python train.py --encoder_arch="vit" --translate=0.12 --encoder_mlp_ratio=3 --encoder_qk_norm=false --encoder_width=128 --decoder_layers=8 --decoder_prefix_bidirectional=true --residual_init="zero_last" --beta1=0.9 --one_sided=false --epochs=4.2 --weight_decay=0.2 --adamw_weight_decay_other_params=0
Rows from block 5 of the text decoder, named by matrix and row number. Rows with one number belong to one neuron. Each number is 200 + 20 x the weight over its row's rms, rounded and kept within 0 to 999. All counts start at 0. After the name is the row's rms in percent of the matrix's.
# fc1: MLP up (decoder.blocks.5.mlp.fc1.weight, 1536x384), inputs 351-383
# fc2: MLP down (decoder.blocks.5.mlp.fc2.weight, 384x1536, transposed), outputs 351-383
fc1.1275,094,200,214,185,193,192,207,210,194,202,208,233,134,194,234,172,166,201,202,203,211,176,195,168,182,213,199,174,217,216,200,163,206,222
fc1.1276,094,216,203,169,234,188,215,187,201,200,200,220,178,200,219,184,183,180,195,200,164,231,202,196,213,199,231,212,225,212,193,231,216,179
fc1.1277,101,199,195,189,213,231,180,199,183,195,196,219,211,200,179,198,161,205,189,204,192,171,238,185,193,171,199,212,222,226,209,148,204,242
fc1.1278,081,185,201,201,214,196,198,219,217,211,219,205,221,159,192,162,188,160,175,186,209,207,201,190,195,180,214,186,216,201,233,192,207,229
fc1.1279,099,163,189,181,204,232,201,188,218,202,194,248,214,189,199,179,172,223,210,167,189,197,204,167,179,197,183,217,196,194,212,200,201,201
fc1.1280,101,219,212,165,217,192,183,222,226,172,199,217,195,198,204,209,211,189,195,184,184,209,197,184,207,218,193,195,174,195,162,206,206,173
fc1.1281,105,194,188,207,234,187,157,228,219,200,215,157,232,208,222,193,205,201,180,242,180,198,200,206,230,222,189,230,210,190,197,192,189,204
fc1.1282,099,215,199,214,218,202,196,204,163,175,195,216,217,235,235,234,194,167,219,196,174,203,165,191,236,173,212,229,196,208,189,226,184,222
fc1.1283,100,163,210,199,202,213,217,181,204,186,198,204,195,199,207,221,242,214,198,261,233,221,235,182,212,202,223,212,209,217,199,206,175,206
fc1.1284,104,191,200,169,162,201,168,221,180,206,228,197,204,252,164,189,231,185,214,200,198,185,228,208,229,199,174,188,180,180,200,197,213,219
fc1.1285,099,200,181,154,210,161,212,191,185,211,197,192,207,166,215,172,198,174,188,182,183,229,168,181,193,172,205,212,198,202,189,200,191,210
fc1.1286,098,225,209,252,174,186,212,196,178,197,189,219,212,213,187,232,173,213,203,197,162,225,184,153,192,176,209,218,220,186,182,213,239,207
fc1.1287,101,199,236,212,204,191,193,190,206,228,187,239,183,181,193,225,202,193,199,194,181,190,191,163,201,184,198,167,199,166,179,221,223,177
fc1.1288,092,209,200,183,221,213,221,217,215,216,175,198,246,189,181,215,184,224,235,180,191,178,170,214,203,194,194,201,211,234,201,209,229,195
fc1.1289,095,203,174,220,211,197,231,187,192,203,202,182,227,205,199,193,183,158,229,221,181,184,208,191,173,183,163,237,184,189,182,184,229,196
fc1.1290,096,214,183,191,168,197,181,193,171,183,175,178,180,222,225,197,222,185,230,228,177,235,214,219,223,174,204,187,193,200,183,178,193,210
fc1.1291,095,191,166,192,232,175,211,208,224,218,206,203,193,199,175,236,208,167,186,234,200,160,193,230,190,193,212,202,190,198,205,236,196,182
fc1.1292,108,206,181,184,197,186,162,209,230,236,174,208,192,197,198,195,184,209,183,201,210,199,186,205,216,188,185,204,198,185,259,179,219,210
fc1.1293,101,242,199,214,211,198,204,214,167,172,206,207,218,224,181,209,212,210,219,230,205,199,211,187,196,195,216,172,221,163,188,151,228,217
fc1.1294,099,212,221,202,204,184,216,208,196,190,208,189,199,212,211,195,190,187,205,189,175,212,244,206,174,214,185,195,237,211,187,206,208,214
fc1.1295,095,201,189,160,191,199,162,214,233,223,194,200,181,221,199,191,179,217,170,185,192,220,174,158,190,180,206,181,224,207,216,200,209,208
fc1.1296,097,214,175,182,229,228,194,198,214,208,210,172,221,199,214,231,216,201,202,231,229,201,207,166,178,209,165,176,190,181,205,176,184,214
fc1.1297,097,191,204,197,221,184,214,194,172,198,197,211,188,256,181,204,204,185,204,194,199,196,201,230,226,221,227,218,221,153,161,208,173,207
fc1.1298,118,154,236,203,166,199,200,211,202,201,188,208,173,209,192,195,189,217,200,225,198,210,206,198,186,183,206,250,205,220,248,215,198,225
fc1.1299,099,178,198,181,225,200,240,210,215,213,189,170,208,212,238,233,193,183,179,218,170,179,232,182,194,178,185,196,204,225,224,201,173,168
fc1.1300,090,208,208,169,207,172,177,203,198,196,205,188,213,222,205,186,202,178,192,213,184,216,197,204,196,198,198,187,224,213,207,196,206,226
fc1.1301,095,187,215,185,180,166,211,224,199,167,209,219,196,191,252,196,211,197,192,215,174,184,215,152,182,198,214,221,181,192,183,207,240,175
fc1.1302,089,178,198,180,207,192,192,179,217,201,225,220,212,200,180,207,176,166,232,188,181,197,174,210,175,226,217,191,207,182,190,194,195,183
fc1.1303,089,230,221,201,176,204,202,202,167,218,196,206,220,182,209,188,213,200,203,212,212,225,200,219,173,212,234,205,184,207,173,226,198,183
fc1.1304,097,205,197,191,210,204,208,198,168,206,171,198,195,244,206,213,210,182,170,220,184,194,169,207,206,175,183,231,197,203,179,193,193,200
fc1.1305,107,209,208,196,184,201,200,191,186,191,174,184,179,219,232,199,225,157,203,199,207,169,219,226,193,217,167,182,191,198,212,186,205,204
fc1.1306,093,189,221,231,193,210,156,179,219,195,194,227,233,184,211,178,190,216,215,222,208,216,205,176,209,210,186,170,235,188,190,154,204,199
fc1.1307,089,213,175,166,209,188,176,219,212,187,186,208,212,209,192,208,214,199,190,191,162,219,198,207,188,208,220,200,238,203,191,183,217,228
fc1.1308,117,188,217,217,171,203,189,185,192,250,167,201,211,204,194,165,147,192,220,141,208,207,241,190,218,154,196,162,221,195,209,184,213,209
fc1.1309,096,165,182,174,198,237,145,219,138,231,204,200,233,207,211,184,190,184,205,217,247,190,208,214,174,210,182,232,191,188,186,157,217,198
fc1.1310,106,193,229,173,200,182,220,207,212,232,229,212,210,215,202,204,209,229,198,192,178,204,213,206,205,182,208,187,197,213,218,211,184,213
fc1.1311,107,205,206,205,160,196,232,191,221,177,200,199,212,219,200,191,214,210,194,204,196,211,200,213,200,207,226,210,209,243,178,184,218,181
fc1.1312,097,203,225,179,179,208,193,186,199,189,184,192,167,231,209,191,202,161,205,211,227,173,225,148,184,209,164,199,230,201,244,200,215,219
fc1.1313,094,175,204,234,183,225,192,183,197,218,194,194,218,198,183,205,167,170,208,175,247,203,233,169,178,200,169,209,205,191,214,206,219,202
fc1.1314,163,189,196,194,250,186,193,188,205,201,198,190,261,173,217,183,212,172,199,202,191,214,191,168,211,165,166,193,168,211,183,188,201,189
fc1.1315,093,177,189,184,215,178,219,202,194,190,195,191,211,209,205,180,217,186,199,212,190,193,177,169,199,209,226,195,224,226,189,190,215,187
fc1.1316,102,226,173,221,244,180,208,157,197,228,193,197,226,174,181,213,215,218,200,228,208,228,208,193,159,229,168,225,205,226,216,212,224,177
fc1.1317,094,203,193,194,192,246,205,211,218,174,197,192,164,241,224,192,182,183,173,207,179,181,164,169,207,168,207,178,200,178,182,184,203,197
fc1.1318,085,218,199,153,228,214,204,236,206,181,223,170,183,214,221,183,228,209,202,190,179,217,182,185,197,219,208,201,203,174,221,172,196,217
fc1.1319,098,176,201,209,198,205,192,186,206,203,170,236,208,216,201,203,171,217,188,207,235,179,186,215,191,188,221,192,185,217,221,229,218,183
fc1.1320,110,202,204,189,202,138,235,199,212,209,183,176,170,197,218,174,222,183,191,165,190,174,196,194,234,180,199,153,218,209,203,212,188,212
fc1.1321,097,178,206,214,179,196,228,185,203,220,174,176,183,184,218,221,200,173,190,184,177,209,217,212,224,198,211,227,181,258,165,222,191,196
fc1.1322,105,193,209,179,222,167,188,196,180,204,187,207,200,202,233,196,195,197,212,209,154,230,197,153,177,204,176,171,258,183,184,212,205,196
fc1.1323,094,150,227,196,232,243,201,168,210,215,234,210,179,212,173,217,188,188,201,193,245,227,204,219,215,163,185,160,201,185,206,214,211,189
fc1.1324,107,170,179,196,219,222,227,200,177,225,177,236,210,198,166,203,179,207,190,219,217,210,213,193,205,212,226,222,204,184,183,207,207,225
fc1.1325,099,211,175,167,211,229,221,226,178,173,234,169,216,225,208,211,216,178,226,204,169,200,156,180,214,195,214,219,190,215,207,215,197,220
fc1.1326,115,160,184,233,207,198,193,232,213,210,178,165,178,195,228,222,183,194,199,187,212,205,162,215,211,193,229,238,202,204,188,158,198,195
fc1.1327,096,197,175,195,230,210,189,208,189,201,204,189,204,187,217,195,233,193,191,217,222,194,208,202,229,230,196,227,195,234,183,209,225,256
fc1.1328,097,213,186,196,163,200,224,200,224,216,175,176,205,210,198,222,204,219,193,185,178,207,165,198,193,145,194,199,243,207,196,201,199,184
fc1.1329,098,188,216,197,206,218,198,170,191,235,191,216,198,183,219,218,229,208,213,182,193,240,183,192,181,201,198,216,175,209,200,200,168,200
fc1.1330,094,238,160,224,186,191,206,209,192,214,212,219,203,213,200,169,207,210,193,246,217,187,195,184,207,196,192,192,226,207,205,199,228,197
fc1.1331,109,173,232,174,220,217,216,197,203,247,218,208,156,210,211,223,225,186,197,234,247,224,197,197,175,168,218,227,196,207,233,199,174,216
fc1.1332,098,204,211,174,185,168,242,162,208,194,196,184,193,217,224,180,196,200,185,232,222,207,217,179,171,202,222,193,215,215,187,170,212,214
fc1.1333,097,195,205,188,208,196,208,186,218,159,202,173,214,194,217,195,205,172,178,208,176,223,172,195,193,215,204,196,250,204,211,218,196,182
fc1.1334,096,216,233,164,207,193,197,194,211,175,195,194,232,187,220,179,209,178,201,216,175,208,199,203,211,177,250,212,230,194,202,188,222,196
fc1.1335,108,192,210,186,196,236,197,200,213,218,193,200,192,191,212,220,198,191,211,189,203,201,216,201,193,180,203,208,215,215,216,216,188,186
fc1.1336,092,166,199,177,175,221,216,220,203,198,211,182,188,225,200,139,185,190,184,247,185,196,211,192,205,222,217,225,202,191,183,208,201,210
fc1.1337,104,182,173,191,214,193,208,215,187,188,169,204,197,201,212,194,199,188,208,206,237,181,191,178,221,182,198,195,189,208,191,225,198,231
fc1.1338,104,207,203,163,199,224,203,218,185,231,200,205,169,203,179,179,207,186,216,213,220,213,204,150,190,205,218,186,197,249,202,208,193,197
fc1.1339,104,175,236,196,200,195,199,230,204,202,160,195,176,227,193,180,213,189,207,184,166,191,225,204,191,199,215,157,195,214,182,195,216,189
fc1.1340,110,222,223,190,177,199,207,201,188,213,191,167,202,192,179,189,228,190,179,189,211,210,215,216,204,184,166,207,205,178,208,205,189,196
fc1.1341,091,226,194,210,193,140,209,219,176,232,208,194,217,197,213,183,195,259,218,182,221,174,172,224,206,185,200,192,203,216,191,194,186,193
fc1.1342,093,224,168,209,189,205,218,200,231,203,207,195,202,193,185,218,207,204,241,159,220,200,212,172,184,212,160,148,176,212,208,222,185,164
fc1.1343,115,250,204,181,174,222,197,198,189,227,209,196,220,200,194,230,165,185,234,159,235,202,231,179,204,183,192,196,204,191,202,178,223,225
fc1.1344,092,229,204,158,186,198,192,187,193,195,194,197,205,196,222,160,218,202,164,220,196,194,191,228,199,193,177,215,193,171,221,206,222,214
fc1.1345,102,227,178,169,213,200,191,183,193,234,213,223,224,213,171,191,201,208,216,216,208,229,186,208,203,187,205,235,248,191,196,225,172,220
fc1.1346,089,192,191,200,157,175,203,201,185,202,194,187,190,189,216,179,182,196,230,196,215,195,188,241,170,198,195,236,175,229,191,202,194,203
fc1.1347,098,196,214,147,199,193,213,157,219,205,182,177,236,196,200,215,207,182,210,241,189,211,201,208,185,212,190,208,175,196,233,184,220,220
fc1.1348,080,204,211,195,179,212,196,187,204,177,165,214,214,216,204,221,178,202,188,206,203,198,150,214,210,209,181,212,183,195,177,176,216,172
fc1.1349,089,192,176,154,210,208,199,238,202,188,200,212,198,228,175,168,202,169,213,231,145,200,197,202,212,179,209,170,202,184,219,202,191,205
fc1.1350,110,202,177,207,216,167,222,184,210,245,183,224,231,176,228,212,174,208,212,214,209,220,208,191,196,200,234,227,227,195,187,202,197,225
fc1.1351,098,172,212,190,180,198,214,235,190,162,216,217,200,200,248,197,209,200,218,230,185,178,183,159,168,197,209,229,166,176,162,214,256,185
fc1.1352,095,183,184,197,220,187,196,209,222,208,184,181,183,223,201,213,201,211,211,210,211,184,198,141,229,199,192,141,213,222,181,208,180,175
fc1.1353,106,189,197,208,177,221,211,201,206,204,147,192,182,234,221,226,188,206,195,228,163,196,168,200,222,224,200,198,196,188,196,180,197,188
fc1.1354,093,190,215,213,192,199,173,205,241,215,234,234,167,158,187,222,215,187,206,187,225,206,207,205,226,223,197,202,172,194,196,200,206,185
fc1.1355,110,203,216,195,193,225,191,188,186,208,217,188,168,219,205,195,214,236,198,211,201,206,224,154,216,180,205,226,220,208,198,176,211,209
fc1.1356,095,188,221,197,216,189,227,191,247,207,196,180,206,212,216,201,229,208,196,201,139,216,195,197,248,215,229,213,224,247,191,211,177,196
fc1.1357,113,180,204,156,208,238,227,233,209,232,201,233,159,176,185,206,190,212,202,209,224,232,202,198,218,187,204,194,169,216,217,185,193,203
fc1.1358,094,197,185,182,232,233,191,185,223,183,172,178,205,182,166,265,196,201,185,210,216,227,210,173,199,210,174,200,245,180,198,189,191,194
fc1.1359,098,176,221,196,199,234,209,202,156,196,187,205,194,199,222,191,204,196,197,229,201,194,178,222,211,175,231,213,182,184,195,179,184,236
fc1.1360,099,157,200,199,212,216,203,216,180,179,174,166,197,210,199,230,208,194,204,175,191,220,251,194,211,197,232,196,201,161,221,199,214,223
fc1.1361,093,230,177,169,207,209,218,185,194,227,220,198,184,204,209,165,180,188,204,198,214,193,177,176,165,223,222,226,185,172,182,191,185,194
fc1.1362,081,191,191,183,218,200,210,212,240,178,200,178,207,199,210,197,206,175,226,194,187,181,186,206,211,187,194,161,213,210,192,201,208,190
fc1.1363,099,215,206,196,214,191,188,215,190,206,196,223,168,197,230,201,196,207,198,215,189,165,155,188,194,189,168,174,175,188,208,187,191,201
fc1.1364,109,209,190,177,196,208,162,230,199,196,174,239,197,231,217,203,175,209,200,194,199,201,200,175,187,188,178,193,202,188,202,180,171,225
fc1.1365,105,190,203,185,178,222,220,194,255,234,190,195,194,208,176,211,187,189,196,199,205,165,221,195,186,179,211,170,170,194,202,174,192,209
fc1.1366,109,195,160,163,230,187,209,163,188,216,208,213,214,214,183,199,231,178,233,204,200,185,182,180,216,225,185,233,203,203,182,223,216,213
fc1.1367,093,182,177,179,196,210,208,207,221,183,198,174,205,200,187,214,221,199,251,188,194,179,190,206,190,196,178,201,202,219,205,198,231,233
fc1.1368,110,178,207,199,216,243,207,225,208,158,216,163,198,202,174,198,222,197,216,219,218,216,202,224,199,194,192,215,200,202,198,186,213,208
fc1.1369,085,190,236,205,215,201,182,178,210,190,169,178,200,210,191,214,196,186,234,208,203,197,211,209,150,192,148,210,227,193,230,205,211,244
fc2.1275,078,202,209,225,196,180,206,190,198,178,235,215,215,200,223,205,204,206,216,213,196,175,206,243,182,190,216,202,206,190,184,182,228,207
fc2.1276,105,196,223,221,211,236,212,198,216,230,182,204,191,231,168,182,197,187,203,181,227,193,221,207,202,220,208,212,224,183,188,156,179,190
fc2.1277,100,227,208,193,224,227,175,193,187,186,218,196,195,219,196,188,175,195,196,190,191,197,175,166,202,200,218,206,204,202,223,203,188,225
fc2.1278,093,199,203,184,212,234,191,191,225,204,196,203,184,222,231,223,211,198,176,190,221,204,188,218,190,211,236,166,219,185,200,207,193,192
fc2.1279,101,204,209,216,212,222,186,220,183,182,194,209,195,225,210,213,217,209,191,178,189,205,165,220,184,176,215,170,237,199,240,223,203,210
fc2.1280,084,196,153,251,216,222,183,220,224,210,235,178,192,210,218,172,183,221,204,211,206,203,234,202,222,217,216,182,214,146,212,177,216,205
fc2.1281,094,215,196,170,182,171,210,215,209,192,205,217,225,206,145,173,173,224,245,215,200,163,191,184,234,203,214,179,197,209,190,197,203,186
fc2.1282,101,178,206,205,187,221,223,215,200,228,234,209,171,186,184,153,202,219,180,217,243,152,198,216,189,198,201,172,172,224,207,192,218,187
fc2.1283,095,211,193,191,219,187,213,189,184,193,198,243,213,190,174,194,164,191,205,191,156,227,190,189,200,217,218,185,168,190,166,180,210,223
fc2.1284,097,192,218,219,207,222,217,180,211,173,193,211,187,151,229,213,195,189,190,181,177,193,230,198,207,193,209,185,211,173,192,164,203,182
fc2.1285,083,224,197,195,185,191,207,215,220,202,210,194,189,184,189,212,185,160,197,237,220,203,199,221,188,183,205,174,191,221,220,226,196,215
fc2.1286,099,216,197,176,215,219,188,204,194,186,207,172,184,181,178,170,214,200,213,195,210,205,212,240,224,219,207,205,194,206,204,206,202,201
fc2.1287,123,200,207,201,175,223,191,189,215,210,217,166,193,227,195,171,208,205,188,193,214,214,181,218,207,211,192,186,179,208,216,199,223,210
fc2.1288,102,213,210,196,185,224,183,199,192,188,226,199,184,207,207,209,187,167,177,233,213,224,214,203,193,208,226,180,205,194,214,213,197,203
fc2.1289,091,191,187,186,195,175,178,199,196,183,214,217,212,199,220,209,225,219,220,231,201,194,196,224,227,187,223,196,206,168,188,174,166,215
fc2.1290,092,193,188,187,216,190,223,210,195,198,220,171,193,184,175,204,180,179,186,196,195,198,197,192,191,205,189,202,216,223,193,213,196,185
fc2.1291,106,204,216,188,182,241,205,192,182,197,191,190,199,217,193,185,179,203,200,204,202,229,186,206,219,215,186,226,215,195,191,181,218,231
fc2.1292,099,210,180,187,208,208,215,219,191,184,183,214,195,195,201,183,240,185,221,186,203,221,169,212,218,208,215,180,211,176,175,201,163,213
fc2.1293,138,194,184,209,210,191,206,203,196,229,204,240,190,214,207,211,174,195,178,229,216,189,217,215,191,222,207,211,186,211,219,222,202,195
fc2.1294,096,210,211,238,205,178,235,208,171,171,182,232,212,146,193,235,222,238,176,222,201,217,151,202,242,200,211,196,154,185,155,169,202,211
fc2.1295,092,202,230,188,220,227,207,194,211,205,204,207,216,206,203,198,215,196,191,180,231,221,184,227,177,208,202,202,192,193,175,185,183,215
fc2.1296,084,221,215,213,206,198,170,217,181,207,237,195,202,197,184,168,217,177,192,211,213,185,197,174,227,192,210,216,224,209,229,180,213,191
fc2.1297,111,222,203,183,214,227,190,152,218,210,215,160,248,172,204,221,223,188,209,191,221,204,209,187,188,185,207,179,196,240,196,209,228,190
fc2.1298,101,198,205,200,186,179,196,231,222,202,193,202,208,172,198,186,185,217,193,234,143,196,196,205,202,188,194,228,178,167,193,213,199,206
fc2.1299,114,202,228,204,219,161,180,216,221,196,213,198,221,168,182,184,171,191,233,202,207,228,186,224,196,206,169,143,193,212,184,188,216,206
fc2.1300,104,194,212,195,204,226,192,205,228,218,173,223,172,168,173,187,217,144,187,195,228,223,217,217,195,240,209,168,186,190,196,188,185,230
fc2.1301,118,213,196,212,188,218,224,194,184,208,201,175,232,181,201,204,216,202,209,198,222,227,218,260,200,189,193,196,160,222,219,215,194,228
fc2.1302,103,201,206,205,230,205,186,173,225,209,221,180,195,196,227,170,225,187,172,200,209,206,227,229,201,230,201,180,224,219,203,200,195,237
fc2.1303,093,169,199,203,208,262,194,204,213,196,210,207,170,205,204,211,163,180,206,158,184,165,201,188,233,203,205,207,225,219,169,187,219,208
fc2.1304,095,205,226,174,222,191,189,187,189,212,215,214,208,194,174,190,182,193,251,215,195,193,218,206,208,230,185,196,229,206,187,158,225,211
fc2.1305,095,179,167,200,212,205,210,192,201,218,215,187,194,177,167,205,186,196,196,194,206,207,192,224,183,221,207,190,177,204,195,220,217,193
fc2.1306,094,151,206,169,216,275,227,223,222,239,178,198,166,195,211,207,202,163,215,197,250,182,187,198,197,189,210,206,196,174,219,201,228,187
fc2.1307,112,195,208,192,212,228,184,203,208,197,180,228,206,189,191,194,204,158,197,187,189,211,222,194,199,234,220,169,195,200,206,170,193,233
fc2.1308,108,233,188,192,223,205,206,206,192,161,221,203,197,211,169,200,253,209,193,240,195,197,186,198,192,218,164,202,195,190,226,169,182,216
fc2.1309,087,223,197,209,229,193,223,201,212,173,258,201,181,205,167,174,173,178,225,220,193,231,197,187,228,221,227,184,202,190,182,189,198,230
fc2.1310,106,239,168,191,224,184,161,202,206,135,208,217,194,198,179,189,169,229,191,204,205,215,185,194,217,195,194,191,207,200,190,204,192,210
fc2.1311,108,184,200,230,219,213,186,162,163,244,200,161,213,202,213,209,169,144,194,194,200,222,179,200,190,197,210,196,216,185,222,193,197,180
fc2.1312,097,187,200,217,225,204,216,202,193,217,203,219,179,219,186,205,176,186,220,215,198,213,195,221,206,187,221,181,187,185,187,202,186,186
fc2.1313,104,207,202,189,217,204,212,195,191,193,249,194,178,216,198,193,203,186,191,214,183,222,187,195,226,184,194,157,215,227,209,190,190,215
fc2.1314,136,167,183,181,213,149,198,202,218,203,218,170,221,167,203,174,213,187,204,224,201,174,209,202,207,184,194,165,182,203,197,203,203,197
fc2.1315,092,205,196,144,208,188,211,173,207,182,220,176,211,202,200,224,203,209,205,202,193,189,218,221,175,241,168,189,182,175,206,210,168,175
fc2.1316,091,197,218,178,173,202,151,187,224,202,184,206,197,225,216,201,169,202,196,189,168,197,183,194,225,219,217,176,209,155,206,221,202,181
fc2.1317,098,185,194,195,204,169,189,183,181,204,241,183,219,177,183,209,230,182,200,180,209,191,156,240,194,200,228,168,221,193,205,207,210,181
fc2.1318,097,213,210,194,218,230,183,167,191,219,189,218,200,230,175,215,214,180,179,225,201,207,192,223,185,234,207,171,212,216,187,227,198,208
fc2.1319,099,221,217,178,192,185,224,234,202,188,243,162,166,191,219,182,243,202,188,203,181,195,221,184,196,202,172,207,217,189,209,196,185,209
fc2.1320,102,197,201,203,182,227,200,199,194,187,224,230,237,199,181,208,209,211,202,247,166,213,191,186,175,218,198,210,180,188,168,179,206,201
fc2.1321,102,207,229,191,183,221,194,190,218,200,193,189,203,234,191,170,243,177,197,224,181,189,208,206,201,186,207,198,188,173,198,181,234,171
fc2.1322,135,222,206,221,182,218,185,221,206,209,217,225,196,166,213,198,190,191,178,211,217,212,226,226,176,232,239,175,228,207,191,197,222,190
fc2.1323,100,215,186,198,189,201,216,213,229,197,164,207,206,210,224,191,200,217,239,202,162,173,224,165,195,227,219,208,224,182,208,195,177,191
fc2.1324,108,215,183,228,232,202,216,203,183,199,198,235,199,200,195,205,179,213,212,225,206,210,196,196,205,193,238,203,186,172,159,202,218,238
fc2.1325,092,180,215,199,189,210,187,207,205,209,223,197,165,216,223,183,184,205,181,195,213,198,234,209,190,203,192,199,205,192,180,173,213,195
fc2.1326,097,174,194,165,185,162,176,217,201,193,195,194,198,192,211,198,211,198,211,218,171,225,210,204,168,168,207,200,172,197,181,202,202,180
fc2.1327,103,223,230,188,196,222,184,191,225,209,205,173,217,182,203,163,165,194,180,205,246,195,178,222,217,193,194,177,212,187,195,179,212,208
fc2.1328,092,181,191,214,216,187,204,211,184,179,238,199,209,189,217,188,172,198,191,196,214,215,201,195,203,236,206,174,200,177,207,218,220,177
fc2.1329,102,196,183,189,199,184,201,217,213,171,207,201,189,168,206,203,178,211,185,183,195,192,209,213,183,188,203,209,211,204,194,206,206,178
fc2.1330,097,137,229,162,213,207,164,186,239,151,197,183,199,182,181,196,212,230,194,177,168,213,217,211,163,218,199,174,182,196,209,217,172,225
fc2.1331,081,219,201,227,181,185,212,187,202,196,186,180,185,176,223,193,153,195,188,206,175,167,232,216,228,202,207,146,205,176,203,181,195,220
fc2.1332,086,211,181,204,246,188,168,217,208,199,217,226,203,149,194,209,195,192,233,218,192,203,176,196,200,220,219,157,173,187,195,172,195,194
fc2.1333,086,189,195,191,212,203,184,179,218,223,198,220,228,199,211,207,184,212,193,195,152,179,216,192,212,238,181,184,187,219,186,186,184,174
fc2.1334,113,196,221,221,193,206,190,212,194,220,180,178,174,227,199,207,223,186,176,193,206,221,209,239,177,219,208,203,207,217,188,214,189,200
fc2.1335,107,198,222,206,186,201,222,185,223,205,164,188,202,189,170,187,198,195,203,186,225,215,181,225,205,189,210,178,197,184,225,186,224,183
fc2.1336,091,249,195,219,266,176,204,197,207,204,214,218,187,206,182,189,189,175,217,174,197,203,175,210,207,215,213,183,210,169,206,185,188,214
fc2.1337,090,159,176,183,193,201,197,195,238,180,224,169,207,194,174,183,198,207,179,203,174,242,193,213,189,234,209,231,185,170,224,235,208,189
fc2.1338,089,216,170,216,203,216,228,225,224,205,221,193,223,206,204,219,186,187,197,202,197,189,186,234,231,195,238,220,223,163,205,218,222,195
fc2.1339,088,218,206,218,189,183,173,201,188,200,242,197,214,198,204,208,180,192,181,233,173,224,189,217,186,210,197,181,185,178,182,202,206,196
fc2.1340,109,222,204,203,204,152,217,218,204,191,205,199,176,207,186,205,213,179,217,230,173,185,183,208,204,202,192,194,231,173,199,167,219,215
fc2.1341,097,148,198,141,211,223,194,179,231,141,193,195,216,193,172,213,177,221,209,183,203,225,235,182,188,218,188,224,181,212,206,218,188,207
fc2.1342,099,174,234,194,251,186,201,194,197,211,184,208,221,190,173,216,159,192,194,215,193,201,213,206,194,224,194,213,169,176,204,237,216,214
fc2.1343,110,204,190,218,234,195,194,197,193,199,217,194,193,208,155,178,219,202,212,219,216,198,165,173,196,187,156,188,226,176,219,184,187,207
fc2.1344,099,167,197,169,178,175,209,188,207,186,220,222,218,226,204,220,204,204,162,212,183,207,207,199,201,199,210,206,180,199,183,195,197,190
fc2.1345,103,207,203,194,201,205,210,215,229,178,237,178,200,214,226,185,201,210,176,204,208,177,211,184,197,220,175,183,196,216,197,185,184,178
fc2.1346,092,185,192,227,203,189,184,199,197,183,193,221,202,188,210,214,219,203,175,189,188,245,190,230,209,181,211,192,186,196,200,160,194,182
fc2.1347,099,222,221,227,171,196,213,198,224,184,214,228,186,207,214,202,174,190,200,173,211,212,192,220,245,182,227,161,217,164,181,190,228,195
fc2.1348,085,187,164,162,218,184,161,230,207,183,230,213,202,219,171,185,198,206,204,219,175,187,234,202,209,228,220,176,180,183,207,200,199,192
fc2.1349,095,230,230,216,191,202,211,173,230,195,212,238,197,191,204,246,217,216,184,172,229,192,184,226,203,211,215,168,205,209,193,175,194,218
fc2.1350,114,178,160,211,205,179,216,209,197,224,232,208,204,192,232,187,212,202,208,233,232,175,218,194,172,234,233,211,198,166,157,187,208,185
fc2.1351,135,192,199,185,189,230,210,185,177,216,193,173,228,202,187,209,202,203,202,184,211,236,207,255,225,189,203,192,177,234,205,213,179,206
fc2.1352,101,209,215,161,188,235,210,231,229,201,211,205,202,206,188,178,218,197,231,183,190,209,184,208,219,185,235,225,197,181,194,207,236,201
fc2.1353,099,215,213,217,209,173,197,217,208,188,208,224,196,169,175,176,199,208,233,197,186,194,209,181,159,182,189,187,204,207,180,169,210,199
fc2.1354,102,203,210,161,222,198,195,236,220,165,226,183,210,224,224,188,185,225,209,219,194,183,206,215,224,212,188,190,224,197,221,201,214,204
fc2.1355,096,176,171,190,203,213,213,192,190,186,244,183,231,202,196,196,207,139,204,208,195,176,199,211,179,181,219,203,226,200,196,209,180,196
fc2.1356,096,212,186,212,206,191,182,200,197,188,192,194,190,203,187,203,201,187,214,234,205,195,179,220,173,225,187,181,184,181,162,197,213,195
fc2.1357,102,195,173,231,214,173,201,223,183,187,190,199,225,185,215,209,181,196,194,214,172,182,194,199,214,191,221,210,216,184,182,223,188,205
fc2.1358,096,213,193,218,192,186,199,183,194,190,200,217,226,203,204,157,168,189,222,192,246,206,202,208,230,161,208,169,203,235,188,213,198,205
fc2.1359,102,222,183,228,208,215,230,191,227,163,206,214,199,163,184,213,156,211,216,208,218,221,202,201,205,203,247,210,219,205,170,196,230,230
fc2.1360,115,238,223,183,178,196,157,189,176,207,207,201,185,184,138,181,208,207,178,203,179,193,177,199,194,175,205,210,216,193,172,194,183,207
fc2.1361,102,213,194,198,247,197,194,197,197,221,233,206,197,207,221,190,148,204,223,200,195,202,128,172,183,179,192,217,199,230,207,225,203,189
fc2.1362,088,211,200,227,211,197,193,221,192,228,227,221,180,208,199,200,214,231,185,221,193,189,196,169,179,198,235,195,237,186,201,184,217,207
fc2.1363,092,188,249,216,206,205,219,217,213,184,215,182,193,242,192,212,208,197,202,201,227,208,212,191,238,195,203,211,198,171,162,185,218,204
fc2.1364,117,177,231,188,222,205,179,195,209,209,168,215,188,181,187,189,225,166,175,173,226,212,177,247,217,216,195,189,169,192,207,189,206,234
fc2.1365,095,213,183,229,210,226,169,212,186,174,209,187,209,200,189,213,158,180,189,216,179,249,195,207,189,201,210,195,197,182,212,187,197,209
fc2.1366,091,220,200,206,187,192,178,170,225,167,192,161,214,193,204,199,210,200,197,212,207,199,241,207,205,187,197,224,196,181,210,179,203,197
fc2.1367,104,205,208,206,186,185,205,172,198,214,215,199,198,198,221,197,184,217,178,198,203,235,235,187,185,215,237,204,206,212,220,212,179,194
fc2.1368,102,214,183,178,155,180,189,163,213,206,199,243,175,170,242,180,194,197,201,205,186,187,210,205,211,200,222,156,174,192,197,199,175,187
fc2.1369,088,214,163,192,201,188,216,217,188,204,218,222,183,170,177,195,213,219,180,196,196,231,191,184,225,201,203,177,204,220,177,215,193,233